{"text_encoder_shared_expert": false, "activation": "gelu", "moe_every": 2, "lr_schedule": "cosine"}
Rows from block 6 of the text encoder, named by matrix and row number. Rows with one number belong to one attention dimension. Each number is 128 + 32 x the weight over its row's rms, rounded and kept within 0 to 255. All counts start at 0. Numbers have three digits each. After the name is the row's rms in percent of the matrix's.
# v: attention query, key and value (stacked) (text_encoder.blocks.6.attn.qkv.weight, 768x256, the v third), inputs 0-127
# proj: attention output (text_encoder.blocks.6.attn.proj.weight, 256x256, transposed), outputs 0-127
v.135 064:112124071079121184181127158108140140131127146164143121182130087153135111062108131116104096150138138155149095124091091185159172126117121171159140107158103129202098185152126125154177138120121129106085145140134178141127094186111150108127119147092077130109123156090183156104110132165159145121086152096177125088156073113137091159127073169102083071112081123169172138128094111116154164113108
v.136 071:111152092154082098126103125100098097124098138110125136106152166099102172138162086157166095094125121114185138115139158140137075198116136108103142082057104099096157113085113174108108090129131226160186175093113132066099123188120071122112101178074130122159042133121107114156094082089116112152129117140165100145146118111114132126128153139164156167122068122167142120090175133139149112156129
v.137 063:112163133110122172114120171122121168150096092173162203148156122163113140112087113140147168134132089169149135101110093188181151156127136164166130136106125150141111150157118105138120144166127089104158101108129182137126086166152142119132120117000091126110146144126214127123141070162127174138086112108150110105106104121120134147099153094140117128110105126154159153158153113132169113097143
v.138 069:152122163097143131133192168139185161146121126118134138166080075175152040104151131124104118180111116122108121107155123131098149077140089171117143123152126116161130149145147075146133187154152105099092082230137152172132159117151150134123117082187143126110210128107156131077160165143158141133118159128110160132089069141169138151121083132104145078151168111150131131151121121138101130133159
v.139 081:157097158158116124112151135139195125122109146065083168161133111125116030150151143157131153162123134099095148136146117131039162126123093125089136148130155124155153114083174096136137160118134150127095079213168077135121173096130150138134142082205161098131193084126129096064154157130121106117148126179112127155084079114123175132121082122142140114164194138138085109165150121128142120124139
v.140 047:138102146169110091118148085150086108112145135065116115111168226115118133158148117106188109104154142162124152125144119065156106138139133091123116125059136073145104133133140147108117053112103138157162172117136088113121133070111098151140178131181158148169110087185108157170144143088132121162139125160124125153114118138054147088116139161177162190139156103135172094169155141117098111178175
v.141 042:166159159151100095118135102110059137132134151118133188113119185118091177132146102097153113148119140084122134120115116106120088162169145146092141119125152092128096132121166151118064066159064136137161120132150093157092118032157093131103181135135174123144101104168095086158137121088137128173164145168097148167122192171112138113167158116171166159089155116109108137185133105143144103152114
v.142 067:128126134112131122111088094104085116133098129140132095060155119115114172122106072137148112063141172150147124150122142131213109176159145086124133149096127114104125125137131148087083104150092143135143172051078136101145079142143078138130117165062084141158052145166087140198095106115122121099143131108139086120188187082133070113171180121160127170068076084116162140113153146117126138136115
v.143 054:097131132106132149077161174106185162126131108127111138179138081120099004114139149114128121173109160112137119117145121147086126087130115155096128130137130133145191106106118088137131192120153073106104082203142151177144143174102126131115150089146168080141207117091139127058142142115149117100125127112103130116135064120079108157126091171138125084170186140107127138163115131076135136156100
v.144 062:095143100136102136128109129138071092129098104138146148112137193090161239116160126128169095095148108113175151146120160117195080189146130111133126092092066123133094095103102163090119072125152222144156194074113146101131103158102131121143113163073079114135051130167122145158095079097114137157144107150155087133156148118125130121156139136156176160078076078142140126107142121158108113140136
v.145 058:169123127160140166143140180119168170103130146130121129182102099153143057123097161110079124170138138151115107119098120152103160081111123146099125149181131133140132119124133097146155156109112114093072080240132121167165184119161156184115141075178170153106207125096161120065147148171121134112097147131108135121131070139090118143154082117094135056163179137096125165181119102140128149134144
v.146 101:138094145161156146107176134172172137099144129081077157149105092147150034098132168124096137170120128109074108154129112109057171083135125133095126135150141152158154118112172120145149157093147104085088101182133070187123194095143157136137149070212185142113204114125119099069133178129109101122160126161107140151068111159149161123100080137109145096171161141120123150166109145115101115133155
v.147 043:135177133138064041161101118144107116137176135104129157095147209121097134172092107090147117110143176073103140100120118094119128120142115104132156133120119093155129142134169117089132091159098147155131148128122101141113160097077099135098166137139124157148107147170092098159066136122091117138178136162100122169128147139144133112113136120161160192104172088142109116167178177164102101169187
v.148 125:145098131192125068097162105183154116094169152091088121124134155106122116159146161144158129161142114120100127133142145080088147115131148084083120151095152134121177104125144129117113104068122142156188154134125086148106175094117105164160150154210194120141149126122096121137103132065090092162179107190137112130109121163095169112095092124143157128169159137105086123155142135095139085150158
v.149 129:162086138184160089103168113184175125108168161085100112126128156098124109140144165125146110154123100124097125155153139044072167087142152095114129161111155141110144112115158122138107124086118123112155123143135084143099185069118131137169161120221186131141161112114088132118117156066101108130171124164114133140121123159090158103113093139118163127180151148101103112155142144094130083132166
v.150 040:117136203180135096103087097140084096115154116124151127128108193113132153098157108124168148130141142103126101149134167059162104208127197145110093111149156124090157164145124127093095055115127110153131171097153115104135146083093080134108118119135148120130149131108130109138123131124093105153173126134147123181121153150113154105135142076120159216148110063129139115123137153180111128148143
v.151 112:164106149184126102108174124180150124092154135093092126121136145110159097137136145138128131178110105120081132148158144084080132107126142086094132164120149140125144107108161115150102118084119125139151135173134069150120182063132130138146163107242173116171171109112081095089130152099107102132163107171095134181095121174115140132116114125127164144160163151104099126164141138128113113142170
v.152 058:115115126192133119103170132114169121115140151070109127109134144108095088160150170158123161147104127109102144127136160081092156121103132083083127166078146138138156083111160117150093187085135133142130115161110103157112160045134139165160130172208221134158169115162085146121120154107092120138200079181085103121111107146074158092118126156180155158166126146079114129146111158107143135165124
v.153 054:114138139124123079158100107138081109133158110139131104084133160127135205100151111085147115076185133153115130127102136141171072167149144121151132150128099139055143126119116182107120100151125177190174172060128128098131119147127082141133111181054076139162104116178112134193081087120137141118131145170125099131172201135140163112100179151151163198089068110167122113068110100132089101146146
v.154 069:123145119156119094153119049126046103109132134145129102079166158107115232151104126148187120093153144138139144133128156096163136168157121106133085151107127128103156127132134150097094093121120174155148150064091105129127108105146091143143098183097108136121064128151080107191124093120116095127174126118150078117162178128112099074128193150161160200087082117153135127102142144149095116147106
v.155 111:148111144202132096108156079159155102090152167091113121127135172076130113191147149147141116143133133091108137148143151066095150109131141065085107153088141135094160069114163138124090089049128164125165136159137081142092158072118101151159160151195172116166126110135064116154117145087069094157191103177105097145118105155096144091109102115140144149161159149115097136160148123123127093147131
v.156 061:115136069113145161109133179114122105101098068149132149170125112130140115095143118114106098155161112171160094109067161193139139142114131175157145084119099131129096173114080153124181131169147157136138178081153177106133116226145147126088125072079086119128108159111180150096115121154138143126072141140183158110155135082139142156122132160111070085110060118207162169089127074105128138110141
v.157 049:142090115092117170104164157135148138155074123189106114143121073152158105097113142110104151146108111131114167136092098122094149107077118165144117095187092178144100117170131142156144176133144100094078103165132107137149143131170169091173142079121104126119170131067171085140165144153147161106051147130119153119119140148140088147149130162091110085109175140141179154119089121126125172110104
v.158 051:128094116082141146095172168146175174112121130175095130171111111156124069125136141111114165173114117129136084117115132144091198085116107145118142094172093152147096170137133063166158218097112108126077115192093164157144147111159202113134158089145140122091193096108194122105142143189154140151087129109139153098114080119104148163118107127082087060183177186117138151120110118137190157090198
v.159 069:120141100033122127184081166129055127153076102164159140101120127103155147113182075111119126117174114143190133096135137187160100161110137122142149066141071081126092161107104150155142126126115177141166139071129166090131101221151094094103125127054074106137053152124171129155097106154109136146085119140147130131179126128161100145139157126131108155080097104175153109081156094165135137113154
v.160 072:126078109129068096130193099089136058085141135151138150099115122107144137180129132175196044112093122065170143152122118099129101112122104113113156116050121075145165131058131107176086134088180176124122154119145075135105169139101118126149142126165175094188072088173045142111152131153153072141168145143086113143130057137128088140168106067172141152136125165164103111156162139147108113167167
v.161 125:140121153130129126129153106112157056135173154106101146092118096120131080136086146127125048160125133086082160142127085104099124077135125137126117126097141142171148123048156077138107146114157068064095065166170105181105152104047133147149151093186199065158169061167082104092166164146180079120179147124100121126085106130184129150148126091126149125162182176095114120186139187137109126146131
v.162 106:118112144137116114108148079115153051109171166131092135090096085116141110145081151150143042141097132079106167130133098091085125074153129130137135114082149115166147114052151072167114140118157103072097094161169092181116155118050131119137127117181171072135142108166074121088156133153190081130178158154078129124120089143192135138142115078139157120154139157090094115179135167119122128138111
v.163 118:141101165121091091114160073119148087095188155110115156095102113113136099181088152157178072141120134081114145141144097079088111098156105124112123134064141116152169131069155065156060129111164125095104100172159087163083160113071120151152149104168197084168129058181046133092161147163189065128198154130077118135106079154167122152153107081158144139147175178101100117184134138133110141155151
v.164 066:114142151114133129138166146113157083077181148135113115126120112122120093178109164162195038160144132076153131139121118085120119116122123140129146109045143100152160132056148062153078160094170151123085121153149133144092141154054120169112152111176192126171070096190043131108144115168165055138206107114094111110143026132148109154174093083154146099138144169154097101169131172130113090194132
v.165 102:107145101117154151136094160136107179146064111140153106172148146144110171101162076116107209096125114200146090126130179169153142158113134121142137121178112149091091115198093175107179089151092139161154184098089162078146121133188117104108122154065043156097113186078173139174118114109096168127067135110151152138171189117072147108096132161116105124114092100154160134073112080127159143086124
v.166 038:122190139109159129163103060149133190175131165136057110038145105152136152100154177091122185171113121170137169106135123094153138061125126131205124097141086157144103162130104101155171116152114198122121084112139173209147128155127126078133135138109126162081171138116092156177130191080119101110142150081115109094124131061126133182105151105143130099168105113089146130143148120167145136077080
v.167 047:118121170131088111135141104089146117099124143131189132109136133131102132127084146132207077122122116050174137143155122081141107093139112158117070139066124137142167119126141091097118108116105142081113133138152154137089112145086111164129151122151176066143065104169072152136163123160130101151193094135084112097139056089202085155180091085152127101147144141118105115107130158129058161134104
v.168 065:106097153125091096127167096079170065124115125120136147085109117110141131179109149152183072151116132040170168171083110097077112102107103128138128110050124096153130146087094113142061151064204162138123130113125098165091148148131112138116124137161198093173093079174048153113159138161158062148202133123113125135142066114179123154171083105156127128129110171115123123160134146145097120160151
v.169 111:149105162123109096116176100123160057122178143125071143103111092122116096148074165139145052170103158070079174156130103087084124092132113138094133125094156114153161134059161097164096149129169100071077070161166095197103144109055127140160147120182183068148166091171085130086175169144189091107182146134088119131084092124188119151152125101136142123166187169086087125174135177138120138149134
v.170 088:152104173135095096105155091078167076133204168145099123089094119106138110173083164161132025167085143082093171159148123093094123101161109140134134114097141109161137124073172084155070137114150116090107098149175124141125126087071101142163136148163182096148107094151059132105146132134201065128191151134111126137103070152187117135168117087148158118154155173086079106172126175144114134148149
v.171 095:127134145141104099125173089134124052090220148119109136101127107097148103165100159133176050141111113064109165158138107078089116105153120138130139130055165089154172136067166084143088121119169120074107118158150097148121153107054112135129145112197181098155114060171054110085127140127177065130162152148122106152090093160166156127157122078130165144169154165093062115175144168147132130155148
v.172 088:160109145117089085106150112108136065139168146143088168079121086111169133166091161143154061153090122070127151165126091090087119089162117124137134110077132117148153134046145106147073141117164120083123103140136106171136146143089099136159131127148181052146093061176079140124151137130219065100173146160097134136131106157188128111155115079156155125164133151079101118161130172136124114137139
v.173 095:162112155135096112116153077106181084111178157126102144060122080118121102160091170125145077156117132057097173136120098080082120049139122137097106135076154128147145138078155086154079149114163091073098083159169097179104153110080135149138138125164175084137157073180095130102173163145183086093198166137111120128096088129202103147169114095145137128177155163097098119172133163147098127136124
v.174 121:105160099137172154142080154124121189138054095128172111180156161147105160099151094110109199098152115173146068103114177167162140150123148152127123127169109144091096114194092158102175119144092136164158167126099165092144100146173144108091094138074081184084121173081191138164096112133079180148088103133155140121166172101078126140100137185110081126084100090145167137094119069115156128109109
v.175 062:131109139117113110080126115115076033047125136148160124174135144073138154175150089190196079069083156083172143156127144090179119138085145130136142147075109094118135099075130157136137113105145170153174131126104125038121135078063083147127116163118138109175046166146072100163104117095157126154124139127122111104131123116112140094155124150167131130103108128188117123127136139160149120175121
v.176 078:122149106100158148141084179152100193155081108109151104140161157139097137067154099080111210099132130188129116137126142172172130168124153121115120106194102142104090116205126175120175128153096120137153157105112167099158110127204133118082144117065091186105126181075239139169077118121063201160079124116147134136138194125080140109133153156137115130089103086134162136102114075131144128102111
v.177 082:140130096126122134148102159138104196133098109144147104144136162122116173093164096128102184112124126203154111124122178165176125187142130119147125136194080157094088140177131177109167092152100187195126186091098142087160134109220124109130121143091035189124104180073192139151107084116081168123075122114157119135176180124085129116089147177137151137098110089184143148074152082137160124103142
v.178 051:158135106172122092090105137132061180164112124115163088098133142111110146097166107100115177093112109186098126148149149181158123165141143146156186137179091116154100143176140142110144129162123210194147188098145178104127145064187123128107137117123052187127161164121138092179113123116113141139076103147134148138114154165101128097099176169159120128079113100175117101039128128113144129151112
v.179 052:108119156126145142163160087121174171214127119110120124046122088165115148077089223056082173134154157149113142109082109115079128120168128155161096101160112142149112156185099095098130152151121097119099121111122165191161114164138183136163136099131089130089215132099138171099115126163115165104143124129183121147106105122123133155110133141094145138144116128067169112144128100100098116103143
v.180 085:158099158080090107116149094095135057115171152124091166091111096108170118170101154162164047164090121067128160180161124093112108103145106109117154119059133100148157126068133114149085116113146118100115124122171086154126167117073094134135165112161185087160116075147058123102154174133190044114174157156092128132097095138166134127163112083131166139151153169129084109176120180163091149135150
v.181 094:118147094142174136142100181155119168128077076118160116193156159161124141079183078120097196101141125201118083113121164145156154154108160144121144156192094132094096133179112165104189110171113119170155144110089160094161113126171156122107117155086078160089132188091192131146091101120055205144047100127172143112141167125068153107097159191097114134096125090140165127095114095115134110119119
v.182 067:128112153139111088143169124106174074111191160116099145099103111098131118172043147138153060150104135069119135156143100086106101114135090122139152114096138094114170142053156072116103155117169116079106087116142116168120146143046104109183140134171178107170095083171069122092142133130225048094154145135126125103094068165211113140152099061152143128130149151101107144149179150135108136145147
v.183 113:105128092109131136125103144143096187147079103150169107158153150128127169124154105127125188102145121186148106140111185162162128177121161125144134134176115142094120133209085171119160109145106174193159169096082150081154101119234141105113124156092054181116106186065180141170111108122095174143078113112164134136174179107082130094103131179128104127084080073152155135068128071133160119099136
v.184 099:147094150104085094119152103103134054117171153126115139090109113104149101169096148146152043131115136075117171153129097091088114107132105130138125137050126102168170124061166101142092143095154130095094098150146089168108154112068118149161140117196184090160116072172040129102165131128199058126179135136121102141100063167172122139172106078132168127158160154124095122163128196144127114170144
v.185 069:154113140148090107147162120086132077091165107158091161105123111093118141204101124157194090121074125068138162171147085094133102091124119130149177105033150070114132146073157094147089087119131132053145140133136152159090154147072092125127159124161182102168066095181067137112115149099211092143158154129078130125118104146158142131172093066154137098162126155139119114160167179168131119179123
v.186 097:106100120151111127077112155098111042030104110149149117151156169065117140190162070184167060075084145119191140103107163110160120144083129113134160129091131065102152096072103156149138111103162191160188163127118132047101122090093072149117118136118124115153043148140101119168091133094128128148137112119137137117145099131089124106143128139196126134096109117179116102098152172146174130178136
proj.135 040:112110147143118111130110110129138000123124115095115127144179154091123151141208123137154035124079098113112163116132182115096132139107150068098162150129135110118127116000145135115140127124089161155134134130142098102105149165078100122126125149154131086118112112113127169113097101103126119181126054119155149163146108140101123095076099140160191134144124105159150124083178163094159092135096
proj.136 066:130102168115117112144133102140144234154127124121117132083115088128128137126053179082129187138164176155152145111089072123146135125144116184171060146123128182159141167226129073157120122167125085064135119150151158130098125167140128126153132113107110135164141075178107143142181105154070151117141163108119111149116140134110167177132124107135100117101109135084129118196101127113057136094145
proj.137 039:161106072141148127141126158142122022071133074150060127154154169144126118148194108143111061108062116054132136160155159113089165140108113123101148103127095112124110132000106172122178117120135165161072130126130128124163165153055127123112126165211130069124142146120122118102121133131118119149104088127133176146132113153173151121117091187132102090130129102163100138080130141118153100133148
proj.138 075:103137104138154154132117145103111000109114124134139124151157168140129139144183111165120000125087081132112127124151152152136142157099147080110194120132123106100092087000123171116140136126119158169131162111122103110140114121084159129109119146134120108079113167084152136111092126094156128143102094136151140101159140129129090086121134161125173132138143118163158141078163134133189133146098
proj.139 073:099139105125172176135114143101093000126103138153148139133148151163128141138151110154105003132086105162127107110160127153163154152095150110147188120134134120100071080000111166130134141150116127156133162109130136116152088103073181124105123143127119104055104174084155132127095136102149151134099145135146138076170161128138103099131143169117138119119141111154160147077149138144177149142099
proj.140 032:133136131108143129117131145138113255123110150157116120112065087141128148089041107105118178137201157133151097135104100138131118102148125200165084144137132173130129141236118123134131142147153101099128111131127164154159118117158133121143135086074132181138105142153135101163159134153121135076136194179083107124119144111137149170187170079108062135114118145087134116158072093156082148127135
proj.141 029:137127116116168146132150180143108246107158110145099124110064114193126088112068116119079197127154154116155084162131083146137118100153083182170115117138113128116121142229127121128131134153152104113107115115102159166171118111180153140118146146147150181106151176136146082143155152145192140077125205171100129069126138104168143146167153107085083112149155125131111146172084090158128154133182
proj.142 068:150115134134109098131141117167156255135133103117099130129125096106141122098081150090130225140186166098143126140093109109101113099155118174151069136125127160151168170255132095139126120119142104098121114139134140141116161117166088119140127103131138159195143097150101114150149119154075128111150138135104108179098103141128177156134121095138084129132107137080106118165087115128068091100161
proj.143 057:109132109137147152132099133108103000123114133133141126135158159132135145135182094161121000120089087136122137115143153135136157151104148089119171110127122115099090101000118173117136128131113149152134169108114109105142117136079161114114116147129118095074107161086155130133100118092141124152106097132156139115163147123132100087104122170117156129128134114152152145077163142126193123142093
proj.144 074:132100167127106085139137106141166221139135129120095141106126085112101141127075175080143182129149175132150135113093094112131137122147125171148061142107151163155160169245144075157114122144113104085151127142159154120078139164135099133158127123121131132164128079153093162152172118159081141144152160124134117144104118137086172165125107090155100114111096129097143108188120142097058113097140
proj.145 056:115165098120153161122129152097117012125126140128166126135128153158135111137178096171121054128085077148105114138166151138139109144113144089111197112142145083105106094023130180116131136110128144175116145111114105126146108111109164142110139135143132111062118151094142133114093145101197110134119109132145139082157142117150079080133146159119180139143140126172142135056170128157197131175107
proj.146 101:120160115121147168125103141078093041118098152152172124125125155140130130143161097184116066116089088157124110101168128138178137146075124087132190131126130101104069068031129152134127144136117133155153146126119128101151070093114180142110115139106103113063100162101160109107107139097162150132103141126135142067158148114120075091135148161110162144106159122166133137089155127146191180157089
proj.147 035:134142105122173148131142162160102247105124111167081113119084094162123125054067120109100187145186158152148114134119098155144117102144124206143090117141129184129112133231107126134134139147157099122139139123120143141142105123170146138127132076117136179106141177143151103122143130164101138070114192170093127102104141088129165167203159093112053107118131145080141107145066093158114122114179
proj.148 103:129171147085143156107136135093114205136110147149244121071073095149147110140073110136126187132135150172133119115135075130193098125117104147160120151123155132143107124176144115159113150140166087109138106171131144124143081081168187153143151062091117147120129127162145060119156141146147158086114192087093127065137166108122072145167173106092138140102153153100109114133120118159125200149104
proj.149 094:120175138093144173103139135105087180117113154159222119080083104148147102133090095162126176130142139178134111109142085148198102130109103134155140149121147131136093106161145137158115160130161097128142119162124134136153062068169182157131144075081120144106123148152156062112142133144142155093115185089088126067143171103123066134158175118103129152103167152119112113118119113164136195167116
proj.150 038:142116133118130135121133148129114255119141132154091129090065103135111108124074129108106240129154166113150123127112086148133117103153119184136094118118117159149145149255112104149138122136147111099115116133124142157127114143187120149145145124125127171148123141185130097133158133168148114075136176136086141103110140097138141188165131109128076122119137149111108134181075096136089154126168
proj.151 084:106169129098162190111141139100096108132113162167201134087098121164128110139105110169103119132124149184131095112156089151197116135117123143164167139128152139120072101100145154150129164155141097139142140144127135141150064056152194167125137108080113131062121178133167087117134146146144165090101192111090126029152182114125081114155169142091136139118158125139143126108113114165155195165108
proj.152 057:162170113102153156115123152117104160131153135151228127077100105169158092102091108137098171136150130162132095147152069121188092108132125132157152132135136112121103123160139114127132134152173074138134116159117125122189101073168181140110140066127110163113139144145148040112149160142167147061126204098094109064127153127155083118168185100062138167123159149107098128114099098194162189143135
proj.153 053:146113148116112097137132117138161255144123138123104133129113093113116128126072155081137210124157177123151137127104108113113134125152118162145076138123124152161159166255128084137112110137124104092125124133145154147096151145171104122147133127122137148161122089167105136152156126167103133118155157132114123159106107137109172173144110096148084113109118143094126111190094121122070132094153
proj.154 064:159124148118103111123137122154142255133143125129121132106101089113135111115069157094130255126175168134147134131109094109135105112144117168149079137122131147150146159255138080145120120135141107098138107144144147135116135125174108133142134102112126161190146092174100109134164123155086134111153164107098111160093123129124165164141128092132091138117123141081106108182092105135068133112162
proj.155 101:138163147087163172108154155135111214146135149149193129075076087185135098113060120134108188142155145174118105130140064139176091116129115158167144152139154139139107126188154109143120154141161075114114114167124133151157091071170199161120155065116129161109162139139139078110163162154170148075110220106081119079118163117139085143177174108078114136123153158103119120142095110168111183153128
proj.156 041:091111159139123112131129093104161011181128132102152125143156142121121161168190138146164055128034100116108154107130165101123150149109140090096133149117139128135129112022144125116123118141089139108117132136145115113103130187074130129134121185131125067108125098127117193128127114101133123186126077105158141165139109155112107107097090137146198108124129117161164117123182179081143117130082
proj.157 039:102137141141119120134131128084147034115144145101144149130157161120108134180182130145145053130065108136096125097146181128135124166129134055111187133115115057118133102036147138110123130094107153141115156112136108124109128136102153164126126179138146102099134122101133177085069159088170119169139087097143132079149116152118087101085095152129201131152130124192170136094176132116158143164085
proj.158 051:113155126129137148132130142097116000111126139111169146133122160140129117153178096156132061126068090145100134118164171126139118152105136069101188126132145064117108096018151165104131122114120151168115130118128103123135104139089172144118148139159121117085115153105137147106081143091184118143118107117143151100159146135126073089114125157118205128130148121178140142080173146128175164175091
proj.159 054:092100151139109086134141095137175108148106133106066132161141125107082163145119193122159095131106146118129163102116162112089152137139127141129085131138145170155157147117120089119113120131092134078121142106152131132072164190089074133155121180105141095132123083131103220114142094123094124179122082134148126155121102143099180145099071133165139083136102120134172129194144171050097089096100
proj.160 104:108147147137150132121137132101098255104121140148132119125103142159157143162109121153107255130105179175107130110081137125151107135079119154128123140150134155146121163255137150160146133145155119114125066129123151119137120119207146166144167117127136176124136092158141101098137161132116133118127152087109167081132201122181137122150130131095138087130171108122096082124108109135127195153139
proj.161 111:123150140124124141125146134106096255114138123137128118113105131131149114149132108165113255111112152170109116124088129136163107144092127138136131126139123126135128149255140150167146146141145137125162082131119129113125112118233126146138152119130135185133142104140130100110137151131129141131127139084117158085129165124167127118145126118122147101132154127137099098124129086142134187144150
proj.162 113:120147145127125138123145136108093255118147119136135107109107129137153116151126111161121255117104158170104117128087127135167106145089126135137125132141120126138131159255141148166137147142138129126149074132119141111125111117224130147137160118132138180140151096143134101105137147132134137134128140080116156086125162122173110125144133124119145099134159128136096095125129095142126190148154
proj.163 110:111147142128135146123142141103090255110126126141134112111105128153160120143123108156110255118104166182109125114084127134165108140083126148138128126146136141144120155255144156170143143141149130123148079132127138108133108126223140145141154110137135184119143103143127097114135150132127140127130138091119160077136182121171125124148132127116146095121161125129098089118120099132127191155143
proj.164 115:120138153133132142118131131092093255108119133146138119115098139156156132160122103153108255120113169170102130111087135124160106140089115148121119137155128147137127160255146162177146135151152119115142074136129141107130100126212142148137154114124125165120150092153131092104145152131118140126127141087110165086134191115170120115153141128102146097124159112123094087128129105132116198150133
proj.165 118:143108115129127111132114119156163000140129128119124132143154128112106134111126147092148000146148093081148138136159126127091150113175130112122123131114128117119130108000110105091113110112110135131104174129128126143125144138031119110118101142125119069139115152115126155147116098129129114129128113168143092180123084133089128137106124134138105159126096128125153164138137159116120064108118
proj.166 030:125147129124200141117142149145146059130122130100039132185168141158119151115087076125159103141145101147111101127153197122111078141123164098066146107222167084124150120071122168092128123087119138190080135101107124165127146120106124128078136122111131103137112165060129148117044132099150108145080094122127115174122138103107139115130170132109131162142140122131154092020154151130121063131127
proj.167 061:078143148129162132117139146108119255126119141135129118120107141149146143158112105141133255129115140186110137115109145141154098150100137135114142133147147134141137130255143172143139144138164117137125082127143117114124129114198137154137156104126132173122133102132136099098117152127133126126126123079116155077135177138151117136159145131108151106122146127119112107101135106140125183151131
proj.168 086:097142146140160141120134139101100255111124132143125112114103142175156137150107119148121255114111167176109132113092139133160100141094128143115129130153136139138123143255145164148145130147150115134128064127135129118144117122200142157137155113121127168126144096156134107099126152124126133125118140077109160070139190126165124124144139133100146094129164105130097093107125114131124199153135
proj.169 108:119149137127124147130137137105091255114138119141136120113102127133149118151131107156114255107109153160110117123088121135175114145100126142144130131140121129133128149255144148168144141149141130123161083122129137104131110119219129147138152120137133180131136098145132103109141153132131142124127149085117162080133170120166124122142130120116145102126149122137099103133126102142134198143151
proj.170 103:115146144133126146123136136103094255093139126142132121108099129140150124154125102148119255112107154158112122120087126138167110140102119145135121137140114138137127150255139151169145139150149129114157072135125138116123110121210133150146152112133127179142154107154133085107143151131119140123130152081114159074124173119162125126137128124120144100126150120126092094129124097146128194154151
proj.171 099:117137134130116145122134138095094255103137127144130115102090135156152114147132112155113255120107159161117121113090126139165110141108112146137116126139118148137122148255147163165138138145150130121161057130133138110132103125208142147144154123141126170123159109159132091115152150138117140123137147090117163072133170122161127123138133128114149093120141114128092104130127103129127190147148
proj.172 109:114145143137125145126145139105095255097140121140126110111104132150148112153124116148116255117103168167100122113077128135165102147092127146129121127141118138138129157255139156170148140145147137121148072137129143114132107123216135152141159123132123176142158103155131096098138146136119136126131149079116157072128174118172124128144131134110140098128161119131095093126128104138122193146162
proj.173 111:101148146122141145133148140106097255114131124129130120113115136142157129143125112160115255111106152176104121117093132136169104154080138138137138119137129125140129150255145151153138144143151129132145099125137120114128117112222131146139156123125139185128134105133123104102129150132127141133127136080116148081140170130163123122148129126126155099126152126136109096113125095148135181142142
proj.174 114:137111114121131111132115121158157000151129128116122135142163125109107132098132146097144000141153091090147137143167129127088140112163136106117132126112135117123131102000110108084113115109111128138099179127128119147129153130046117103115102133124126072126111153109122163151112104126135113129127105166140097183133082136091129130112128133142118163134096132119158163121135157117130049105110
proj.175 055:131159149132156134106137138158091253036125146156121102124072118157176113147116114127103212159091168161105147129083109127126131111106090175158095131131131187161097165246117136160139137135159133098128057144163183111150107127143137160140167109164140121149197093169108078107184135156077117111120151097100180098106152142157141140148162097093109073122161121128082109145108153145131165164178
proj.176 091:139114109123134117132127117154159000148123128109121145147161123110103136103134140103140000140154102084141128139172134120090149114151133113119135124116135115116132108000114098081114116105105127131102187120126111157128150135054120108111103136121134081128111163101126162144115113121140114130126107178137095185126075132091138133107124125137116164138106133126168154124123148123133053110109
proj.177 110:146111110129129109129107113144163000139127131121125141149151126114103141112124147100141000142151099077152129133169133120092155108175126118123125135115128123116132110000107092092115111116112120123110178126119124149127146136042123113117104139122114070130105150115134149145116108124131117123126125170133104166120083127082141133105123131136104157134103125122155159139124156115129068106108
proj.178 075:160103115121123121137116115163147000128132123130129136142154128119105122098136150096123000144159119080153126148160120116083153100159118122136121125101124126113123128000112092105121114118107126132112182125121132143135136133058134104106096136138126078123112154108128161146136108127126132117129133175144105186121090128098154129102132129136103160132112126114145154149118145113130058096120
proj.179 033:095100110119133134123141121093160137214156131116101160123158169113108134124137146141146179116163089145122097126175173143124083151121210057048166098140146083102175089116128168096127128115123121194123183089092058161122157094167109106109109136106147184105066133072149151122035144106178129156125099103141084138187139132122116114110121156167182172160096127129133140047145090109109097094113
proj.180 098:108148138141131145127137139099099255104138127142125110100089133164151116156119116151110255111102163165113114111081121143169117140116119157137115134142120148139123147255132152166146137154152127119155074128129140107133111121203141157147147131137129176120157105156132094108143155139122144114129158075126158050134179124171124128145129126108139090120144118134099106123123101129136196160151
proj.181 116:153118112118109108119117113154153000151126130120131135137152123093111124109143151097143000140152086079155135150175121126090153112177127108129124128110125127118134098000108107097107116112099135122121167122124124143128148133048121101117099138128125069122118147112127154155137105126131112131129113173136099173124076137094130127103124132139111159130089137128140170141129161110126067102115
proj.182 081:117137136140115136128135133096101255108146125141134118102102132145158112155126121150119255110096149157115128121091124141169102139118119139140118130129118135135123147255134162162144142154147126123162062135125147105132111116204138151144150120131125176133157098156130100114150150140122144124136155073116158073135168125162116117141130131120147098123141114132082110126131105138121189142156
proj.183 118:151107116128128111134108120153164000137123131120127144143155131126106136105128144094142000140147094088149134133173129115088144105170127112122126125116128113112122099000112100080118110110117125138096172130132119142134152131026114108114098138122112071129109153116123158151118105122126119129124116161135095182124084136081142126103127130135118163139101127123151165131127171124131063105107
proj.184 110:123144145132127148127139139106097255091138125142133125112095129152150122147124108155118255116111162167104123115085121133161107141089127147130125133138130141139117151255144150167148139152155130126150071135133136099131103122206138147139159116137126184131147102150128091107141153136112140121129151087114160086126177121165128125144135118120142101119162123122098092123128105137128204151149
proj.185 094:112138142129137140121139132096100255103143126141132103101089130156170116156120115151111255118095156159117130117083128137156108134109116142130104129148122150143120151255132167165147138150151125119147055130131146105141107120203137147148153123140125154125170094149124091111144146139119139125137157078111166070141172124179113123141147132108149089120146108130075104115123109131119192151156
proj.186 066:151132155124189112112141126165090073070125148130085098147098103135173117125108107106104056187099165138113173156110114110096156101097095159142133124132139192166099175101102112141143134123134109084079103127171191149152155128063143143119146086169160058173178107131105112109149127144075079088102138158089187144105120153144152140168148079096072090149191126124105113165075176149131117131159